config.toml
train_examples = 39062
n_mels = 80
spec_augment = true
num_classes = 3
hidden_act = "elu"
channel_attention = "se"
kernel_size = 3
learning_rate = 0.0043
beta1 = 0.95
eps = 1e-08
max_precond_dim = 512
merge_dims = false
lr_schedule = "cosine"
final_lr_fraction = 0.05
weight_decay = 0.0
Rows from block 10, named by matrix and row number. Each number is 500 + 25 x the weight over its row's rms, rounded and kept within 0 to 999. All counts start at 0. Numbers have three digits each. After the name is the row's rms in percent of the matrix's.
# conv: width-3 conv, dilation 3 (model.blocks.10.conv.weight, 256x256x3), inputs 37-73, a 3 kernel for each
conv.84 098:456493505497482461499484438457526496440516488526470468491494526502516444509485501494522524409530455497507487505499534511494485458491489500525471520517533512509536435550456474483488492516495458496498469510538505488501529470515472479534503482510521541497537477511520518450486491499545508488514498538479528528515508498499518526510533524
conv.85 088:493501507542525517497489465499476470501473510455478464550500571508531528488554585464517494491478479495527530511481536475470448482490502487515532492510489502543500490521446511482489520499483443564475515474481485490494527520533458469514520534485498547463502456518495486574474514550503546531496501486486491512506519564539494485505497524
conv.86 105:498497483515490474500502461439497510490507503516496487502453477493468521485489504465511562506526482503534493465481492528524507485474494489473510510499487533512489547537488483499511538478478449491478458469519508517476496499476478513501458510515511510505526530469479508487426481429478569518467525522513480473517489530501518525536507526
conv.87 095:522467494488516508546505483525531431516518485490497504488510504503497495480497516504525513486504501536527479483515528474477466510542475514460532516479518490518481468499509479496510498489502556518510508523498485508487498536505475494521511493519463504508478461522489513479475521480508512490521471488523510481484486473420509528508490462
conv.88 094:528482491517525506486488491520476478507520469482501505514483517546487474470490478504523509495467459494503484512468500509503428512533488479523489512522535497544486487519510450478475455502500463472475480500502504515525499517499536509485510526500509554486488505483485477543496511506535540537503479522495523493511441518524439516491476504
conv.89 099:498521516497522494492496569531491484516513519482527476543516498467482490486551508511516550561494500496487520502511496544524508569509467503483539507512486509525558487468466455473495448522484469508527492500547523503494529487446505460461461501523460523552561498509519492471463522493473443498458495501483463507512464474494477528521474467
conv.90 093:485461526487481515493513536513485463451471519514512490488484501518509481522459526497512527526506474502498479484496506515512480492491429497492476492525561529481522522503522518506533484520486491514493548542542543504509541468500531519531476511498465530571506487494520461453501494526481509474551545536537485551491448505518516533504546476
conv.91 098:539456476480496513507464536487501504514558527524512501525524498484452545502490470512528475512465496538506494514504480505452520458506452500475485476474495522518509523496455523501499505440510513522498487465479520494493463471486503511514457491509528522460537508533451450466467489526537498476464517541472491510473525461549500480543503491
conv.92 105:530475516519534467502526488499514517437481527515489459530505475512469481471549469541482498554474498506490523528495524551522493500537491473504498446567478515456489490514466544491465505498459482493525533457470466511505506492524489517476542467506476505496532473493502575497448499478520485513482497512498519478482506458462474501501547498
conv.93 093:516502473487495511498482520505476492548520498508480515502439525519497454506496485505527465473476481526515503495515480531504531482501484511463503526514453494542555487494488484512507529489503496512489474543515472507540510530534454485468543510498504462522521514484463525475508447496465468470543516473502510451532506503513461519492524475
conv.94 106:521480514493495529533474492492538529494468505524511509493477509458494502496527509543467458488508512502486504489509499503453424522490502490527537478493477522502514454521533560522446500531493486483467515488494519517534479496540500497537486474492486510509537559519538500498434489497457453490473531497451500479483502498455501494499522476
conv.95 091:508475496503498507467467523485506500517553507476461521494476486479507450518519462492489455543481511519498478535472528505515449536536513465508483507501473447480518486487564446501490484504511513501476485480516499510519522460503458526519522512448480542483516455508501484511438507509481511506508508499483512514525542528511512500510500488
conv.96 089:516513496467526516465516489510510516487474517544487461455500521520511505469556521473508489527493447541460493505522523507502461517502494503526507465478501473508509487512523491481503492535504508485501466509522496505522507506505501509532526491538449520494469497466533467483504491514523491529526506506502496490463506530473509471547457496
conv.97 094:514514495483541489463540482489468466449462530511528493530473527565467506520521478540507505528513538490523503487501517541486465506508549519565528516516491469523434526518499506465496466525429522528503486500521505512486518510513465523473480492513470519474470500522479509471481502491526541555467493453497503506491483475462470464492530502
conv.98 096:473564515496506523497484499509494500499535469525488462509477522476563490462514479508555490524512499502515499477521446505508520536532463445520505491511541525541459507507485537510475488494494478494499490527518510510485476502496486520462523479553522483489495507484497505497491533503490488570473553476509532498479505540496483500528481510
conv.99 109:514463475460512495548460482471498513480487525506498506491520446498524519541445530537469493529527494483524489489518471557506485497479467462504518511477485477524513477500517508513444507489451469489526516576421532511491456461518487526464519476492515509495495504490503515503486545462541496490508496516515486537435513518513463535500527493
conv.100 096:542430541467521516537512520546494516517519539458540470502468508455483533500503540548460475498541499521482479475550473556517536524532494488502477508495472513498475462502480502485441476551526496461496505497477496511512502489492466516488506483483478553497538448509504499481503490496516476495485522479480506471509486512482503491499479535
conv.101 105:540448518492507525492518477522482481481498476484477528505472485523462527489479490500525480525521462492505505518506489507484505474476489519517492460534535550504492418490556471466508508490545511516490539495501505486484497522514524470511514515461549472543536517520479520521500489499509473468424514504449531523513525463542488492505482486
conv.102 086:532525507507501470518498485535502560468477522517477503471515523500561469488518523475485510512533470493498508462431487515458469510483534511516508485501493481478537489459530495502476486472518513488501486483508518486529516545496474520531517507529505497515464455429532519511472519458494494465531488483552485502513523532481477507523485514
conv.103 093:583501438508535506524489442470501483486484463490518488504502505529533488516468483523495556516509521505512485508507464499498489532520477475489468482511519468472502508533522441508508466526498525470466468512489490544509504507518467474514487508489495488506488482510517522503500496465519528503486523518461533483476479541480486491459535465
conv.104 095:546490508516475541472497517463532506483442476486470489515484500460513492532486520478515503459488510501482481456504521531469472497506545480523487466497484521508492487486501515513505516484490515495491489500434500485495446502482494483521499492480477508478498531562551499507494500469493479505486527451535463545521483501487508523479518482
conv.105 104:509474490466529512537475487483503495519489510475514538529510505434471497524492462476548495486491468498500511487499503512476525497477503464490526492487501527470484492511469530485529519479452519449473499501508513511510475456527473502489475487513498483518550518491485520503483492513477530459483494556492507435524502483509516501459518485
conv.106 097:480544446510471491470493515510481533510480486534445522517485511513468549527489495483514494458485538527560480495470511516477529467460485510493534516522478542490491483539425468540470523480514454488469539488517519542520436492481523463526482490498567495497522510475495468478501529517521473509532505491489495516545485547529489493565494494
conv.107 103:552493491453496491521496481503527481505489515445490496468461461482547455509535498508499483524482508487537484470489528479483534509521542528496475509538496495486494521530515469493457453491476511544486482507473511492492440501492464553472524506483458487455474475515540514472484512462533535472432542504474485495479444547498499509541483518
conv.108 096:520508500499515510520485508507504528461544462491491469467542453557478503454471492469470515475485509478476470525497490511541501501527521450515499492497508514501496497519517497497502463511504527511518491478523497466455482454466568478488499472577465499509507481474543511477517509499423481501522467520542536460453496483478509551498536459
conv.109 099:489519515503494458502476508500513517455501478491504516483537502492479506522462472514499506498463479471456508491471499536484423489491515469455486492497449498482506502521506499451497508475475491494534488487496518494487511462509502520514531509508508481483542540460493494513507499498496513495505465485524516511511520481474532477519530447
conv.110 102:482507507452501485503497506522494484509511525496457514564546474492499508498509554498512520495500462488534493511510469458517486475497523534503460463511535483514475458482523506505534497502525508479477511505500469498471463472525510494490512500486487480495507530516475521528577502513483520447558483524550488496503545491514489458481502524
conv.111 101:506471474512480501477522491536507526515491490450518490487525475497476486491474507497524562522476488517523535454474565540513504480488502489525491460467517410477523465490532527509468444524526514479498479485488488487490476497490500529523527523404529475492535486450511477486494512486484474497495495494482522518470484536474504484524486469
conv.112 108:524510486501505482470533491507530451511491502511469524477463493443522504472466508547476479453549442546446561487500487511497499517483505503486527447517533496481492544483484514513500504445540461525498494491500514473530497518515537458513508476506460524493500482495481556488564475513502516491549506495515478501511471524525510511523505503
conv.113 087:451466491511542499451498521515451508510501494515480497501477545518504507471526543480457478519464479488504459491475522516480478447514491532492482491480507486488508503520484496468477519491479560450543456506523537497491481521479506491532537504513491532487503454485486505480504478524499503527498485540530447516485524462462501487481516475
conv.114 099:483493433523495470509499501524504451515500510516498524511446461517473483472466513470452466498466482457533541482496504460522515445496477507556539535507522453442512513475490481501502519447481474477507497463510513538540512483507515524477480508510562465472531516469478513494542479475510487539562493472471497499519543509467492467496513467
conv.115 092:532469503493493469512528475512472489497464502486507505484521520517496506500517515462561467479494502499488493508462512532508423532489496507479509571462535492506482492528482510511517457559502478563486543486509517466529485515493461524504511495508496494480532504535502492526481541482485502529512536515521491521511465536564446518546455517
conv.116 100:556520493530461514490482473505489523486474511498502575528458477509465513462477530531470515509532526504530518488444495502516512524508551551524490471515459479505497512530508484502469482510517547467517510477478489516505467522493503495454500483500475451470556511545524514523564483515528527462501468511503469496460498505468470429493521501
conv.117 101:500484526483476500508534488523469510526511536521506495521508499506499521465449542515500477513507527455487473512515466465509508504492487525536569494460485547478491575492467493529514477510514460494498461488452509502481552509509489470497523521486483494444484484455501485486462435447505508504484494490529515519513514507524483483465489484
conv.118 098:469521476523505501514535484485506470501496457495488514535505521478494504538455533489529571494509517488486469554502454504536532527456475485517502523493468554470469500530485493490499455502478497504504470523476525491508521474501495506507516488505525506469514508526505469515511544513483494442509496476521497454509519510463494505489490533
conv.119 101:504521503469494464463536521483516536496522470511554525473497482499531507492492513451491514510476497523485468481525506477489480502519537537515514527480453467475508501468539472506526514472486503501519487498505495544485498471487473499549493519481537487490446520558468553499524497490502488442506509478432494478510507529469465526490531481
conv.120 103:535535476520488471506503473487504504470522499480497519481518509493502460530527483491524488525517484513515510509511452504470505472514494489525507456487529482477521494513506532519493521489489484547470498500491496488512523491495526477437516491528424522494519487512477517534508497482489497528487499475533491514505532538511476495541467490
conv.121 105:492516502493480476485502501439479544499455515468537553527486464503478542492558487509485516500509511552506503475482542419476478478516507516508490490470467520517473472521550492412425512483495497500529522528480497501499486492428544506542464471520495495501508502534464481536499529511468485557509469512499485505485492515489492541507507496
conv.122 093:534510524527496514529484510507482514511489475517518490510483510470463518458507477473528488458527512523507559508521483492509457495474496486485539456508572502491523500508478548473495492492462520472497480481454496481552495458505455553558494498509482493456514464518522517466477490473461518497479519495499514481492515516528493512547500486
conv.123 094:479538474497544483517524499547504494484498537488491522485522502490499530488535466509524470512507467542503559426541472514492533488518492497461501466530542496507554496488486497521451489495507464496488517471486489523491514522525493549495462495542486525526487511478472517464512494557490509546509482531487518527493493498486492542481512512
conv.124 103:483531486461477484479475530491492453487512495541474466513494530489488544484504563499509471536459514504472519473485525546495544494501536487487487472499483544506478478476437529454544535519459525483543506459535466522476528488517535516481488520505487477529504459539505479489518483504496506511522516473495480513495496462516521493497529470
conv.125 097:486517477519501509497512459506495506488499486504481527464531487516494503464516514524504531491504487480474508517536497505511478480459477502508522536505500521520502455486435498518447558512459505495478518492475484467488461505467511496477407512521467458500474502471479526534515509461475505561507516525531552478500490532538482547489476564
conv.126 107:531488478473480542521509506497489474478482487458491489497509491501498510485505496502501551506471455500513474490484498492490577508514460483516469508483475483515525488427469484494499456483513489470475494480502517484509471554485495467501503483475505454549515563463563506495501537498487460503463516492491464495481492496457474562490469545
conv.127 094:504500524506474488468501493507528513505494451495502495515477520489456534445542504476520426497526511472487514489520498521476513480502492519495536552463503501465519550483472469444489496501515464497490523450522483454522483531498523436516457554470477450501540472505488504487498492485524482540522487516517491507462515526539487419447548523
conv.128 096:463514510538454474476522504485519488498458495480487488490448470509489526480525494454472489502477528486512516552481461488519504495522506504472524465485506496506548475502521500528491481495501515543429501555509528528487502514501524441489521519469506505484494512492510488523480494503527473473472513491518496508466512491508507489504458479
conv.129 103:546517489476480515537515461491488495529463548509530513487532460546488520526498490498483546484498515462489518491451497546438521526495521526494553531486502515473549517507473525468534497462518515464528521477530506487542507516486504498522479540462510466532524495472475538491518500517448506492511497483456506546504524503491459506512513530
conv.130 107:488477482504528491503505494506537555513484492473521496527509533544506452462490470501525510507505496468505502511493509511560505475489522522487501514483472505498470489482497474484504483481497510483515538492464531542510523476512527492483488496499511546492495444502484498473501488503547440510524486465481468448490469495571514506517537510
conv.131 116:493495499531497491522526502482499491513518503496509486468519483480520506518492491492519502479494515501520497489517491506488485500484519478538502533506501511497517472526531509510474511491495505510499437569442499505531510518508480491507521513485459529458494485525529501480493467510474516485529505536540482526512494493519493478509470501
conv.132 099:475537486482445495484472468570481440506483489455519504481459508516492470558490563482515506536512489507509514481501531497476549491485525479462486513500487512503492535498507488523531492527509491498505521532467507489517500514505496505488517509478438521497468499484519495523485504515537496473425497472476523517496492505468513492503513454
conv.133 109:521513474478502521512473550488493489492553481528476471496503475496494494480492543498495551506509482515494479515506487541486446520475522505507468512485504488514491464548515482522468511503501474515520512463532486474489518484502508486506483501504512491554511529507454507475515475558432508513493454519499472502513458526543487430550468483
conv.134 121:449521462497456528512504493527490532501472527519489492510501520452506479462525528509504523470470516500508504533506499531490539479507509495505506514455524524474541501477465488452516514467536490484481514477498496490503524466473513501473495497500493491500486534487474510490533470522546527463492534485500510453510485477502505490409547499
conv.135 087:523499480493501483501525479471507494520491520494529502500519452473506488481534471486502512503475493538449502506445490475519468446499500481534494512494534487484504540519532518480482537502530505512469511502473515515503521510488463505514521533514474495519479508499508465497565501504515479559486490495510414547522490514485501484497530511
conv.136 092:467500513519483531488471478508501536528502462456472532530469511505477474504497520479479497538494516526554562523510479532532441512519492501507477502500453466511478501511493516501502495514493464467503447482501509499502512506485508500482468489514472495486500498512517531536453499475545519504463495481515463475483491479480483477517509501
conv.137 105:504496481504486471486510507511491504460503510486475511513506497493523528488522529504511471469496471495492491523474530531489490470486493510504554488543475431517467496513490527527465490542508503531432485522488491488491535520451460494513484462501518485493486539502466502481507512520505533510513489535499466489486521532479507503531466478
conv.138 093:510456531510502475497467513495509492510518492461540435492522468559487556513475478507518468503484522507490520503482517501484508507501460525475505489497533475535452488484493503483516442539462552507492479516536524508547516494518500496499479499472498526493516435521450492508526490519531486522492478511487505525494512454481451505484538466
conv.139 100:547484455522510459535537466503509503497482493468480528486528464528512474516475462491551480564517491484475503516505473442528497509458521509507528485486495548477516517488537515478456469476524520501480518474523487512489536501515475500465541465529492503482482505521525465547447562509501505568492452495520537451475508519510479502491490491
conv.140 097:472556529550515488445481513515501471506463554518516492516532506492491548486501526505518500464502528535457484498518482499473487524484482521544465501498544506490545500478506491526506525482521492459484480473516515498518545490473510514497499499496510499507466473494503485494473496553510469494528531474531542499459477511452488508531503518